A small contrastive image-text model, trained from scratch: encoder arch efficientnet.
Rows from block 2 of the text encoder, named by matrix and row number. Rows with one number belong to one attention dimension. Each number is 200 + 30 x the weight over its row's rms, rounded and kept within 0 to 999. All counts start at 0. After the name is the row's rms in percent of the matrix's.
# v: attention value (text_encoder.blocks.2.attn.v.weight, 384x384), inputs 0-54
# proj: attention output (text_encoder.blocks.2.attn.proj.weight, 384x384, transposed), outputs 0-54
v.247,096,192,229,193,211,171,222,179,170,172,201,252,194,163,196,198,164,177,185,224,168,172,138,202,176,219,258,203,180,224,184,183,196,267,140,179,193,188,223,188,186,202,197,186,268,188,221,165,233,178,247,192,201,231,195,197
proj.247,092,164,161,247,223,207,205,206,182,162,158,197,235,209,192,172,236,193,218,215,207,229,153,221,206,185,254,168,214,180,206,195,233,136,250,205,186,196,164,203,181,205,206,238,189,192,190,164,279,229,199,174,211,198,223,199
v.248,095,172,186,145,172,182,200,172,225,125,212,182,171,184,205,193,214,174,152,205,192,251,235,226,177,190,203,94,173,256,188,210,223,205,183,197,229,190,166,249,155,224,252,195,192,232,159,219,182,159,190,220,202,191,202,240
proj.248,091,214,235,178,250,195,218,169,174,205,206,173,243,182,172,187,157,173,140,200,200,227,161,171,241,213,146,223,233,115,193,279,193,134,171,218,196,192,148,176,177,236,227,204,210,229,252,160,215,222,180,192,159,271,180,199
v.249,096,175,194,244,157,173,196,206,192,219,209,170,193,213,248,139,223,178,211,198,241,230,190,186,179,211,196,194,189,216,195,138,189,202,239,235,160,208,218,237,227,189,192,179,228,156,221,176,206,200,203,179,206,210,212,164
proj.249,096,199,240,172,229,270,156,213,189,213,229,196,234,189,204,257,197,224,208,157,154,147,162,222,224,144,177,175,206,222,218,202,204,183,224,213,211,236,284,156,199,203,138,189,206,231,257,200,160,226,264,183,180,205,206,208
v.250,096,197,202,227,174,237,221,197,256,201,177,206,212,210,184,216,203,258,187,211,154,208,190,207,205,198,182,232,157,254,240,228,194,166,228,218,176,173,216,214,201,172,187,171,200,225,135,282,166,163,151,206,200,221,217,239
proj.250,098,264,212,171,186,164,204,202,239,159,180,133,191,156,144,225,194,201,228,142,219,194,228,223,188,192,251,166,218,166,180,158,202,254,187,191,209,199,217,156,207,246,210,197,161,178,213,136,210,216,191,164,147,234,206,197
v.251,096,163,218,166,207,161,164,206,179,174,174,215,194,230,249,199,170,197,168,206,180,207,199,215,159,206,276,219,215,212,222,173,236,213,219,211,227,205,241,270,225,207,213,145,176,164,176,176,182,187,198,185,156,171,221,234
proj.251,095,167,182,219,171,203,208,192,193,224,206,156,141,229,197,172,208,172,203,204,250,264,165,204,210,138,182,179,215,176,189,206,139,244,199,252,195,200,144,129,221,194,235,171,216,190,229,182,191,229,187,216,172,246,173,178
v.252,097,193,225,198,192,230,192,216,139,199,227,214,217,172,207,211,233,228,215,205,195,211,231,226,203,163,235,136,168,153,215,168,299,186,163,234,218,206,192,237,263,239,206,213,166,203,210,211,161,225,144,225,177,236,176,178
proj.252,098,158,164,227,236,180,148,202,188,200,163,206,148,138,148,231,184,250,194,223,235,190,200,207,203,275,135,143,210,199,188,212,175,209,205,193,223,197,157,209,178,167,168,202,153,188,177,166,221,243,201,228,196,217,274,180
v.253,094,220,255,179,214,166,149,172,249,196,227,220,222,224,202,176,228,198,230,180,230,181,235,187,183,227,163,171,247,156,212,210,175,203,175,231,210,154,224,195,167,234,204,179,182,185,263,191,174,195,215,210,255,205,172,236
proj.253,099,219,183,168,253,191,243,243,207,194,166,182,226,177,209,162,190,146,207,169,203,243,114,242,185,221,228,218,243,249,225,192,222,216,215,200,212,202,210,210,157,212,149,172,179,226,170,163,165,155,225,156,197,182,202,170
v.254,096,267,172,231,207,222,213,204,222,225,214,233,172,225,244,206,202,199,244,209,228,158,178,235,200,188,208,205,264,149,205,157,208,219,146,180,157,228,220,210,195,200,197,182,191,212,185,174,213,232,212,186,221,221,204,287
proj.254,100,167,208,189,178,176,223,258,205,156,173,201,151,204,235,216,194,232,203,235,185,218,231,177,157,136,219,194,195,213,205,199,179,188,224,239,196,185,239,183,216,199,240,195,251,178,158,219,169,200,211,174,195,212,223,123
v.255,105,218,228,164,202,239,213,155,217,156,205,205,239,165,229,193,221,220,217,221,205,190,196,214,160,174,239,203,179,161,209,254,198,172,180,222,199,208,212,204,159,214,169,197,246,229,230,229,206,154,160,202,167,195,247,182
proj.255,098,201,189,208,167,169,213,216,167,221,220,235,202,201,228,216,230,243,224,240,169,212,249,194,214,225,175,207,216,181,205,190,154,216,204,204,179,206,152,210,185,226,170,165,165,240,205,189,261,209,274,230,185,254,165,237
v.256,095,211,150,169,199,185,171,231,232,124,246,213,230,190,189,156,207,233,188,146,224,179,161,228,233,170,223,178,168,204,142,172,228,175,256,226,189,239,222,177,220,174,268,209,220,187,205,197,233,209,196,262,234,219,184,204
proj.256,093,231,196,189,207,225,200,188,202,273,212,251,213,170,202,213,233,221,188,204,232,174,196,185,147,173,205,260,170,237,219,201,155,142,156,197,224,184,147,183,214,234,221,188,195,187,247,125,231,151,187,149,160,241,196,204
v.257,101,187,202,200,169,187,210,206,197,213,198,206,160,142,189,219,223,166,198,182,222,173,216,180,155,233,230,241,158,177,204,184,207,222,185,220,216,213,219,199,182,213,108,200,221,183,252,177,199,240,173,194,195,200,206,274
proj.257,101,242,222,231,196,254,204,200,232,174,188,148,173,221,205,139,163,244,228,233,213,225,191,187,198,170,230,229,199,162,231,241,194,230,195,183,189,186,192,158,154,154,198,192,207,231,172,182,175,253,188,211,215,205,227,154
v.258,094,204,230,178,247,190,139,139,190,185,193,168,213,267,243,205,257,217,201,237,214,142,251,199,156,153,220,179,237,205,182,232,187,184,181,217,178,210,246,212,211,222,209,147,208,228,203,175,178,216,185,270,191,244,184,172
proj.258,100,167,183,180,211,158,212,187,225,205,196,237,194,208,200,181,199,213,253,192,172,231,215,170,163,204,174,233,211,255,186,214,242,184,304,215,155,161,142,223,278,190,223,226,188,166,217,162,181,190,144,165,212,211,189,219
v.259,104,278,268,193,236,212,190,198,188,203,245,162,207,185,259,210,247,208,210,208,168,205,130,212,194,188,269,218,212,224,230,205,177,187,228,220,219,209,208,242,219,206,171,175,257,177,218,194,175,170,233,208,182,148,178,189
proj.259,099,170,168,199,200,178,203,201,219,213,126,205,160,185,223,241,209,207,208,174,209,258,137,173,168,235,153,165,159,208,207,172,162,210,186,218,164,144,275,251,216,273,204,257,202,210,179,212,170,254,158,244,219,177,202,194
v.260,097,239,205,164,219,208,149,179,198,207,231,231,227,173,143,191,150,217,184,197,157,219,225,197,149,224,156,224,209,241,176,201,197,165,124,203,235,252,198,189,179,220,211,276,234,167,184,221,171,235,195,167,272,200,229,188
proj.260,098,201,180,207,176,215,190,233,234,211,220,257,254,208,227,174,193,174,215,178,147,186,179,255,193,209,209,190,169,156,232,192,157,210,251,253,206,171,172,198,225,189,218,231,252,171,203,159,234,199,214,241,202,178,203,195
v.261,095,207,208,206,212,203,235,166,198,274,203,181,164,183,161,174,265,220,211,240,186,268,184,167,268,176,218,175,166,201,227,172,208,190,207,205,106,218,156,182,182,199,284,193,183,167,256,239,130,289,151,176,194,217,171,212
proj.261,095,235,181,193,182,181,235,222,192,163,200,169,213,147,259,185,187,253,214,153,170,193,219,172,223,222,209,218,205,205,238,230,158,210,205,186,192,176,236,213,187,219,164,210,190,146,242,190,213,118,200,192,205,248,136,193
v.262,095,160,173,174,200,219,197,211,269,155,203,211,240,218,157,276,126,249,207,206,199,206,231,175,253,169,155,210,151,160,227,220,197,169,190,162,242,199,204,270,125,202,216,185,193,233,215,144,196,198,207,233,211,188,205,219
proj.262,100,186,150,206,166,219,220,174,217,168,170,228,208,175,180,209,256,200,205,221,211,178,205,197,197,201,250,171,232,188,235,192,283,156,240,197,215,225,215,205,170,248,221,183,166,162,218,207,193,204,207,136,184,208,216,179
v.263,095,155,147,176,220,182,126,157,213,230,205,211,197,141,170,180,177,194,248,248,232,168,237,172,256,176,128,162,178,179,222,189,258,145,186,171,175,157,221,208,237,192,216,264,200,162,198,170,246,204,178,200,214,191,189,194
proj.263,099,163,154,168,127,169,201,198,203,157,236,144,246,160,168,146,198,257,197,193,149,203,212,202,200,179,204,243,216,138,222,222,186,268,214,183,192,217,203,239,190,227,232,260,199,187,178,188,242,229,274,203,204,237,238,242
v.264,100,235,175,180,175,155,203,183,187,209,140,177,236,223,153,258,186,212,199,171,227,210,129,238,212,172,205,160,184,252,206,164,198,146,184,216,202,224,252,228,195,266,230,231,238,145,168,239,217,205,191,175,236,238,219,223
proj.264,097,173,182,236,230,170,199,199,167,133,190,236,187,175,211,159,235,191,207,234,185,191,237,226,190,228,193,191,230,149,217,162,204,212,194,194,208,224,207,201,175,198,142,188,207,264,181,140,178,152,184,245,206,188,179,168
v.265,099,153,252,180,171,212,214,192,174,191,256,173,188,229,276,181,215,209,204,194,140,259,204,197,194,228,203,191,200,170,184,203,230,248,178,220,151,203,234,243,197,216,234,238,230,192,157,189,189,182,153,152,234,260,249,239
proj.265,100,212,182,168,270,171,182,214,193,181,203,195,199,208,187,242,140,201,203,195,229,182,167,207,220,231,211,208,214,205,210,201,164,158,142,164,187,173,229,169,226,263,168,242,186,175,209,223,205,171,251,291,231,165,240,214
v.266,093,226,235,212,200,216,161,167,178,195,188,191,191,227,256,194,151,169,164,133,182,192,185,145,229,199,199,209,196,154,170,226,143,168,195,176,115,209,181,210,221,193,210,211,178,239,230,207,224,225,245,204,181,185,165,206
proj.266,093,170,224,177,196,198,227,210,185,178,235,195,217,256,208,231,240,193,245,226,188,186,228,185,191,156,182,168,199,164,236,223,227,149,251,188,173,128,225,287,198,248,186,197,208,239,180,221,228,176,120,230,200,180,187,147
v.267,095,246,211,246,227,206,214,171,170,214,203,159,264,196,213,204,172,183,256,223,221,225,212,226,210,242,152,185,165,181,203,209,150,247,217,185,191,152,195,209,200,159,236,221,199,207,223,242,239,207,161,240,246,241,211,224
proj.267,096,177,210,250,168,171,250,193,244,183,233,184,215,237,194,158,172,215,234,190,235,197,171,185,195,192,244,265,207,159,210,201,269,192,218,246,219,219,206,242,214,257,209,203,147,230,183,186,157,204,210,237,205,220,186,214
v.268,094,171,222,188,230,151,177,224,179,221,182,201,214,141,167,209,203,217,210,209,154,182,251,164,163,175,166,208,207,213,237,225,230,229,253,155,207,205,243,182,210,251,210,213,175,202,202,229,174,197,213,231,193,196,228,220
proj.268,096,231,181,244,208,249,218,214,246,213,194,197,167,170,191,247,210,216,196,166,217,188,226,200,194,195,228,201,185,216,172,207,178,222,179,244,214,178,183,154,230,176,226,247,178,221,150,238,216,146,188,197,200,250,241,218
v.269,102,168,175,136,214,140,220,191,154,257,201,174,215,213,197,181,226,154,209,249,185,152,238,194,222,224,197,184,214,246,220,198,229,161,229,207,188,222,215,154,172,215,207,194,218,154,126,209,144,175,200,242,272,212,223,211
proj.269,103,232,195,211,228,233,183,203,173,184,198,188,192,199,173,200,170,159,242,133,232,198,202,204,210,192,222,185,230,200,210,234,153,233,225,192,174,187,183,216,215,174,199,238,166,235,167,204,216,243,188,254,202,217,199,222
v.270,108,170,193,169,240,183,166,202,224,176,179,216,196,220,202,188,168,198,175,172,202,235,253,182,195,206,173,174,203,204,162,213,210,195,185,208,219,223,215,170,222,256,177,176,202,194,151,220,194,168,171,142,190,273,172,193
proj.270,104,242,196,191,262,232,163,223,230,213,206,213,239,196,199,214,191,209,198,166,186,179,209,176,176,199,197,180,207,269,167,170,237,182,148,191,237,168,171,140,188,204,196,225,190,225,187,191,181,214,192,247,189,167,226,192
v.271,096,194,194,148,205,183,181,201,224,157,202,208,227,193,246,161,227,193,154,188,177,209,265,213,198,225,185,168,191,200,188,212,233,206,234,182,218,209,168,189,203,179,171,253,200,194,234,208,246,148,204,204,201,163,193,176
proj.271,100,182,221,187,146,195,193,169,186,218,185,176,219,149,177,179,183,261,215,212,164,185,194,213,169,241,224,182,189,195,205,229,120,178,203,148,279,241,186,166,216,163,217,206,180,199,211,252,160,197,196,177,192,242,167,190
v.272,102,140,237,215,182,211,165,183,161,155,213,198,167,197,227,255,236,247,216,210,172,159,195,216,200,242,261,253,232,205,267,193,168,194,198,156,178,215,195,177,226,233,117,242,228,211,211,173,226,202,200,202,235,158,189,234
proj.272,103,243,206,172,183,134,202,199,182,188,167,208,201,215,226,200,197,168,230,199,255,196,202,220,206,141,167,160,215,178,173,235,197,245,199,240,200,140,168,189,226,201,158,173,234,209,205,200,179,218,193,203,187,205,202,181
v.273,095,237,155,163,166,193,216,196,234,245,150,185,225,199,197,187,278,169,230,164,243,207,253,233,230,220,185,154,180,157,176,151,214,201,181,229,207,219,184,180,227,159,171,218,170,218,191,238,153,177,150,188,209,216,203,240
proj.273,093,207,267,222,173,162,215,227,182,153,186,218,202,229,143,220,225,202,213,193,181,184,179,184,203,186,201,186,260,223,212,184,147,241,240,175,225,155,152,184,191,181,186,205,176,227,205,244,193,225,191,252,262,212,229,236
v.274,099,216,227,257,221,190,168,249,209,242,231,226,187,203,199,213,175,185,178,244,139,254,180,102,203,233,214,189,183,202,184,190,172,191,177,246,176,163,190,189,235,200,193,204,257,139,154,207,227,190,223,198,220,183,131,242
proj.274,092,211,182,240,228,197,204,201,155,166,174,221,191,208,180,188,232,224,128,238,209,241,133,216,223,196,192,244,199,191,187,183,241,242,186,245,175,201,186,228,219,225,201,179,215,222,261,193,203,198,173,234,220,178,173,180
v.275,095,234,185,170,211,197,161,234,225,211,271,137,247,162,217,203,204,271,176,183,196,184,209,155,204,176,181,152,196,215,178,152,196,208,207,249,220,248,247,213,147,219,190,197,156,235,206,200,276,184,277,190,241,239,216,195
proj.275,099,227,198,253,177,193,181,160,183,181,235,184,179,199,235,182,214,189,219,201,202,232,222,223,239,284,194,189,184,225,198,194,190,172,243,194,205,230,239,211,220,242,195,218,186,178,217,219,138,191,130,168,201,194,149,222
v.276,092,181,200,214,182,212,194,195,137,184,256,168,190,197,192,159,196,190,196,186,215,205,251,227,224,226,188,189,216,179,221,176,185,133,216,220,232,185,253,212,156,205,174,176,161,244,240,187,194,235,222,228,244,181,191,214
proj.276,099,221,166,171,198,221,196,226,249,249,173,202,196,198,150,208,158,158,192,206,201,125,178,251,193,169,247,153,212,161,230,166,184,191,165,198,204,180,148,127,241,246,187,200,180,148,139,128,183,217,206,244,177,262,185,184
v.277,095,224,243,164,212,156,199,228,211,200,208,177,236,177,218,159,216,159,215,196,216,170,212,207,167,193,152,203,177,202,176,169,244,203,166,192,196,176,210,174,208,209,178,208,159,203,174,243,178,209,163,179,207,268,218,171
proj.277,091,139,245,223,173,172,174,209,196,269,226,220,194,231,166,192,197,220,182,239,246,201,169,127,194,238,173,134,216,209,202,185,196,225,229,220,219,195,170,212,180,175,195,191,222,238,237,187,215,199,232,241,190,205,167,242
v.278,091,257,230,244,223,188,197,216,231,231,242,255,179,235,231,220,225,213,231,268,205,165,179,174,182,147,240,183,221,151,228,212,190,199,196,202,149,199,173,218,246,208,229,253,204,192,242,276,218,218,192,170,173,165,232,180
proj.278,096,177,203,245,241,178,213,226,183,133,225,215,216,187,240,219,263,173,221,244,194,223,174,180,213,200,200,186,236,180,207,193,194,159,198,207,244,151,242,200,230,166,137,209,176,191,171,134,209,188,226,256,193,181,225,213
v.279,102,207,149,196,165,196,200,180,108,179,240,226,144,206,201,170,227,150,254,136,253,201,122,192,190,213,209,179,254,190,155,204,204,174,245,193,196,181,223,139,192,169,167,216,204,212,173,152,205,246,159,195,212,148,169,246
proj.279,104,202,181,181,212,185,225,118,240,186,210,176,233,206,167,240,163,191,190,162,209,178,210,207,188,169,188,205,218,170,182,252,229,167,198,176,144,225,248,249,175,197,185,192,168,218,209,166,211,207,182,245,220,215,152,164
v.280,097,224,231,223,208,138,177,218,142,183,139,157,278,217,218,223,213,182,160,185,219,234,171,250,221,214,203,192,274,188,208,186,182,232,193,239,213,164,163,228,239,171,191,209,214,232,167,182,185,238,147,158,147,162,216,197
proj.280,097,181,178,191,246,167,186,234,225,193,218,193,159,231,167,182,179,188,265,164,224,201,190,177,201,204,198,208,250,172,204,205,171,204,219,117,225,176,128,214,219,223,153,166,191,236,210,203,146,196,228,257,166,164,210,208
v.281,095,177,225,223,279,226,189,180,187,196,184,167,200,234,239,192,206,151,188,189,176,165,243,150,213,222,195,139,196,212,175,221,223,153,217,186,188,216,250,261,160,154,158,195,193,228,178,155,188,209,190,174,221,206,195,213
proj.281,101,155,158,178,168,171,154,209,227,231,249,223,232,240,198,209,205,204,218,183,260,172,161,285,252,181,160,186,193,165,154,223,201,226,165,222,177,172,177,224,250,192,215,173,214,111,219,212,264,223,194,198,173,185,226,227
v.282,094,194,215,172,235,211,193,173,200,185,197,148,210,167,232,184,222,188,237,177,222,169,213,253,165,186,124,247,189,242,189,225,174,166,170,220,162,214,212,174,193,239,103,189,176,190,215,188,201,243,171,260,144,244,177,215
proj.282,093,169,224,210,199,183,189,141,239,212,193,194,172,250,240,182,180,208,228,170,189,210,194,199,215,223,173,188,241,228,188,208,185,214,162,230,207,230,220,248,183,170,237,192,215,225,176,192,229,152,199,206,213,253,200,136
v.283,099,234,177,154,203,231,213,241,199,217,201,154,198,232,207,226,205,183,138,207,222,240,182,217,186,176,149,139,168,234,204,215,178,222,190,178,186,165,256,235,156,205,160,200,176,218,181,173,187,222,164,233,195,213,183,248
proj.283,100,163,152,250,211,170,268,198,224,258,248,187,191,214,177,196,200,221,235,242,224,190,182,202,247,250,196,220,242,169,202,195,242,172,185,160,199,202,184,213,257,185,166,221,233,212,220,173,180,203,216,240,166,203,146,203
v.284,097,193,186,219,233,214,209,211,201,187,236,180,228,208,103,192,211,170,198,192,193,234,203,180,197,255,250,136,179,235,220,139,216,174,211,214,237,232,129,217,155,188,222,172,182,251,210,158,247,171,174,178,223,223,142,169
proj.284,097,197,206,162,226,204,155,211,200,197,188,172,216,224,212,205,225,169,201,200,158,228,208,165,241,189,161,208,228,207,175,166,208,240,181,144,183,246,181,213,209,140,186,182,238,239,178,183,197,182,194,194,220,190,193,179
v.285,096,212,198,207,181,185,203,158,215,197,158,226,185,203,172,231,185,175,245,235,200,204,190,215,204,222,240,260,222,225,137,236,214,183,243,237,178,189,156,172,185,158,221,226,238,232,206,192,146,176,219,191,183,222,181,163
proj.285,097,234,242,202,166,199,210,184,231,207,244,204,180,175,206,260,160,209,203,189,182,157,211,137,196,227,182,129,267,196,183,241,191,218,215,180,204,248,205,250,163,201,173,175,183,180,161,218,192,197,211,203,163,244,172,233
v.286,096,174,230,181,188,168,167,198,248,225,169,178,184,264,196,218,226,154,180,184,203,182,224,195,139,222,133,120,212,181,170,149,211,206,228,182,208,211,186,231,205,248,231,223,202,221,241,213,245,177,141,254,227,195,172,226
proj.286,105,204,208,178,205,190,233,292,168,199,172,229,207,181,201,219,206,228,214,235,181,184,164,169,235,167,172,175,227,171,168,173,160,208,198,220,191,254,209,247,241,211,207,99,148,230,163,207,201,213,230,219,246,282,169,201
v.287,098,209,210,209,220,183,233,150,220,197,186,205,213,193,203,158,158,230,224,197,190,204,246,204,141,212,171,231,190,165,207,222,190,197,208,184,232,186,194,222,176,151,197,202,218,208,160,239,174,204,232,197,194,189,216,128
proj.287,097,161,133,169,151,191,184,216,171,207,219,218,210,211,231,237,196,122,256,198,186,172,173,207,256,174,214,212,218,232,252,238,207,244,205,171,183,201,238,207,247,227,253,174,200,213,192,153,190,188,200,257,180,189,168,234
v.288,095,229,195,223,243,187,191,239,171,204,140,258,192,174,202,206,165,155,230,194,159,208,220,206,195,239,203,199,234,218,228,155,214,200,233,213,208,188,269,209,220,151,244,177,155,168,197,197,209,199,203,208,191,187,237,168
proj.288,096,229,187,196,225,188,183,192,200,220,193,189,165,201,160,179,190,166,184,163,219,246,249,212,176,204,207,253,182,202,175,258,223,235,217,179,144,214,201,208,208,204,136,200,213,206,193,233,190,209,244,202,205,153,195,237
v.289,095,199,179,217,240,212,211,168,191,184,180,201,219,176,207,201,173,210,187,256,209,269,196,218,190,175,149,220,237,189,189,181,237,209,209,161,160,215,187,189,185,183,196,264,197,193,208,240,192,207,241,217,256,230,193,199
proj.289,093,179,190,205,163,163,181,199,197,199,243,138,218,248,216,228,221,246,168,168,160,175,225,193,210,185,212,194,112,189,188,180,201,219,177,150,197,165,180,92,171,198,246,240,180,165,185,138,231,169,212,180,189,202,207,177
v.290,100,183,243,167,172,205,175,183,217,221,188,197,196,149,245,231,141,192,246,235,196,202,199,185,192,212,253,194,218,166,196,261,184,238,244,193,256,128,205,186,249,172,248,161,185,166,213,199,181,220,173,205,225,268,184,195
proj.290,103,219,170,201,190,187,184,222,159,174,226,217,140,262,207,228,178,183,135,180,230,160,223,234,246,169,168,234,150,230,206,244,244,227,128,169,203,253,180,153,222,196,185,275,214,193,184,175,204,188,218,237,150,219,233,221
v.291,099,150,193,176,211,230,202,199,218,194,224,180,173,224,225,203,248,199,250,218,168,204,209,191,186,193,193,240,252,212,225,230,158,212,186,203,188,194,247,184,242,227,230,212,204,208,248,195,227,183,201,233,194,205,187,259
proj.291,099,246,168,250,202,178,212,174,221,203,173,228,214,206,185,237,140,246,229,129,212,187,211,220,257,164,226,153,198,191,167,186,205,183,230,149,209,181,172,176,225,175,233,183,212,228,179,190,163,230,211,187,209,211,244,203
v.292,098,201,297,200,214,144,199,166,223,220,204,203,179,198,227,160,221,160,178,186,173,223,182,168,184,195,218,230,210,138,185,169,179,247,166,198,234,222,204,176,232,107,259,196,171,208,207,180,231,200,213,233,242,210,206,163
proj.292,099,225,180,250,198,193,198,217,202,167,183,202,238,235,179,232,193,217,242,210,182,241,214,194,195,190,159,211,241,160,203,181,232,195,179,179,182,191,180,185,238,277,177,213,133,180,156,210,179,186,210,207,208,219,182,232
v.293,093,221,160,234,182,180,256,202,194,211,249,225,178,178,183,161,210,269,201,186,170,226,199,194,230,204,205,146,217,202,176,191,205,195,219,173,179,236,208,142,122,168,186,232,206,204,245,219,197,208,206,211,201,173,166,191
proj.293,095,217,186,180,190,245,181,175,131,170,224,193,225,133,252,228,213,186,166,232,196,195,214,243,209,239,192,206,190,237,164,178,207,209,158,216,217,208,218,197,188,148,225,163,173,197,182,215,248,213,220,186,185,201,207,205
v.294,102,228,237,175,181,185,168,192,179,207,239,209,211,204,159,204,181,222,175,233,203,231,175,210,233,212,249,199,185,226,177,184,223,188,197,183,166,217,140,229,137,166,250,224,264,184,171,167,156,237,242,194,165,152,229,203
proj.294,102,226,169,203,203,199,221,188,179,216,229,193,198,174,187,193,191,215,234,140,234,180,190,208,226,246,205,209,150,222,198,225,214,217,210,148,189,226,215,219,255,260,205,201,155,194,190,231,160,146,177,182,186,224,211,217
v.295,098,218,200,210,242,203,256,200,131,187,190,199,203,221,225,194,216,224,221,209,190,203,210,258,203,204,189,224,183,229,192,233,181,232,237,224,228,211,246,231,134,154,197,257,260,173,153,183,207,178,170,188,255,183,211,193
proj.295,105,217,178,204,169,162,206,259,192,185,181,234,208,233,134,204,208,153,197,213,193,195,187,245,205,249,195,170,213,233,170,171,242,167,175,153,218,208,232,224,161,218,216,222,127,197,172,191,168,223,193,220,221,223,153,164
v.296,096,207,219,170,212,191,187,171,169,181,164,202,233,180,191,201,234,184,167,226,197,221,267,163,231,206,189,185,187,217,166,203,230,205,259,193,242,168,158,188,142,189,244,209,231,179,153,209,149,224,253,234,156,220,145,191
proj.296,097,211,216,153,196,222,198,205,178,197,269,223,152,239,219,193,135,185,241,237,173,205,213,165,188,220,167,258,242,193,207,214,261,185,223,187,161,252,168,198,162,185,186,221,189,212,220,202,228,233,176,200,226,260,182,216
v.297,094,254,215,204,161,133,251,227,173,234,296,282,227,162,220,181,263,185,162,173,151,134,213,215,129,253,196,169,228,166,218,212,222,217,238,233,154,250,158,232,217,158,206,178,197,187,201,217,178,255,195,208,208,174,212,196
proj.297,096,182,158,157,246,203,204,188,217,226,172,178,217,204,155,255,177,192,184,186,156,227,212,185,243,211,218,193,166,227,204,214,209,185,174,231,184,206,220,204,264,209,204,248,196,215,204,137,205,207,180,184,176,199,163,231
v.298,100,193,233,230,226,173,151,183,208,180,212,211,188,229,214,205,209,235,150,217,188,246,265,208,196,221,125,205,247,199,181,208,230,264,202,198,172,200,135,164,248,202,229,234,200,177,191,190,178,197,174,242,203,248,189,213
proj.298,100,183,182,211,173,188,242,235,171,206,212,205,187,180,162,206,190,245,222,233,179,195,162,169,204,135,194,155,156,177,216,208,152,195,196,186,187,197,247,226,188,205,185,151,209,199,173,137,239,173,262,193,179,186,223,231
v.299,095,206,158,184,209,207,216,197,193,211,206,184,163,208,187,203,197,201,168,258,212,182,206,194,183,247,186,214,144,188,191,197,190,195,211,202,215,196,202,188,256,254,228,228,227,169,194,231,217,204,201,219,174,198,150,196
proj.299,101,214,191,167,176,209,181,213,182,202,205,240,194,212,201,167,247,226,208,240,191,160,139,194,215,177,199,182,181,224,250,207,182,200,169,206,199,248,229,163,141,212,210,219,208,231,255,161,259,216,220,161,157,176,218,228
v.300,095,156,186,223,213,174,204,196,207,186,180,203,199,224,168,158,180,185,232,240,200,224,164,214,239,233,233,230,179,177,215,211,175,189,142,223,200,190,186,221,199,205,189,210,219,206,157,194,156,220,243,195,200,181,243,185
proj.300,104,247,214,201,205,210,227,198,178,177,227,242,173,185,148,213,215,233,191,231,194,151,208,115,146,212,181,161,239,197,139,185,219,187,212,222,207,188,158,242,171,225,197,197,153,262,214,187,201,232,203,191,237,174,226,235
v.301,102,214,234,209,196,182,190,213,218,188,174,169,165,200,216,201,206,240,185,212,235,243,190,175,247,236,233,203,220,182,159,146,217,167,188,216,249,193,205,229,195,157,221,187,247,171,218,273,210,233,165,207,187,232,220,168
proj.301,100,198,222,159,195,198,116,161,216,192,201,207,190,205,231,134,176,254,253,192,155,149,156,220,162,193,159,148,162,246,184,195,262,175,210,173,225,185,192,203,164,242,152,214,157,119,198,211,196,203,186,211,195,192,160,215
v.302,094,202,144,242,171,219,162,205,174,166,193,208,155,187,176,205,192,178,191,187,221,196,164,164,211,186,225,211,285,173,167,227,198,170,215,178,233,210,231,196,166,241,168,167,243,194,209,186,234,177,206,191,184,246,181,202
proj.302,095,133,250,186,169,229,172,147,184,216,151,177,196,204,209,232,215,203,241,209,196,208,186,288,186,242,165,202,209,207,129,253,170,223,207,216,188,239,200,181,215,149,133,220,213,153,165,203,192,289,198,167,220,207,223,220
v.303,094,221,183,226,258,174,163,197,215,204,174,225,267,248,204,166,144,204,239,205,189,212,183,189,178,166,246,190,184,208,206,174,189,227,213,288,169,216,246,242,198,226,252,209,225,209,246,180,190,188,223,233,212,180,208,231
proj.303,098,183,204,184,170,196,239,203,176,172,238,143,210,180,198,259,221,232,171,199,215,196,248,195,244,258,248,198,218,161,164,194,159,178,175,168,251,199,159,222,174,211,181,222,161,189,217,184,182,184,242,228,160,198,254,206
v.304,096,226,192,248,231,137,163,168,179,225,197,180,223,221,275,190,196,207,171,195,180,172,198,186,209,221,257,167,203,266,184,207,171,180,179,228,220,241,270,212,187,245,228,171,209,153,253,221,252,228,179,240,146,226,185,199
proj.304,097,195,195,204,172,215,196,197,166,196,225,129,228,152,227,154,229,246,197,182,222,218,180,264,204,212,162,205,226,210,182,203,184,221,246,235,130,203,203,201,233,229,224,209,217,181,214,278,156,150,200,213,221,198,219,177
v.305,103,211,221,199,124,257,145,219,175,185,194,169,194,186,197,229,214,193,234,168,236,197,194,220,131,226,228,171,182,176,178,220,174,230,204,232,210,193,221,179,250,246,202,186,229,171,151,192,241,183,267,211,150,149,184,197
proj.305,095,199,161,203,154,206,241,252,197,195,182,204,157,197,171,202,187,174,216,206,215,199,266,207,109,175,204,202,163,145,218,193,219,199,175,185,217,198,164,131,206,250,123,192,240,195,206,184,179,180,165,224,223,260,188,106
v.306,098,180,195,216,232,183,217,162,210,206,193,113,145,159,185,177,175,191,236,170,155,172,291,156,196,211,149,152,141,211,213,151,224,231,253,197,172,188,196,181,151,183,194,143,185,217,237,200,211,167,203,190,226,255,151,218
proj.306,100,231,196,238,203,209,191,175,188,216,207,237,215,188,151,194,221,212,167,161,182,216,160,127,197,189,242,178,230,238,163,180,179,196,204,204,135,240,160,210,173,188,184,213,185,197,175,204,188,261,195,208,242,200,214,187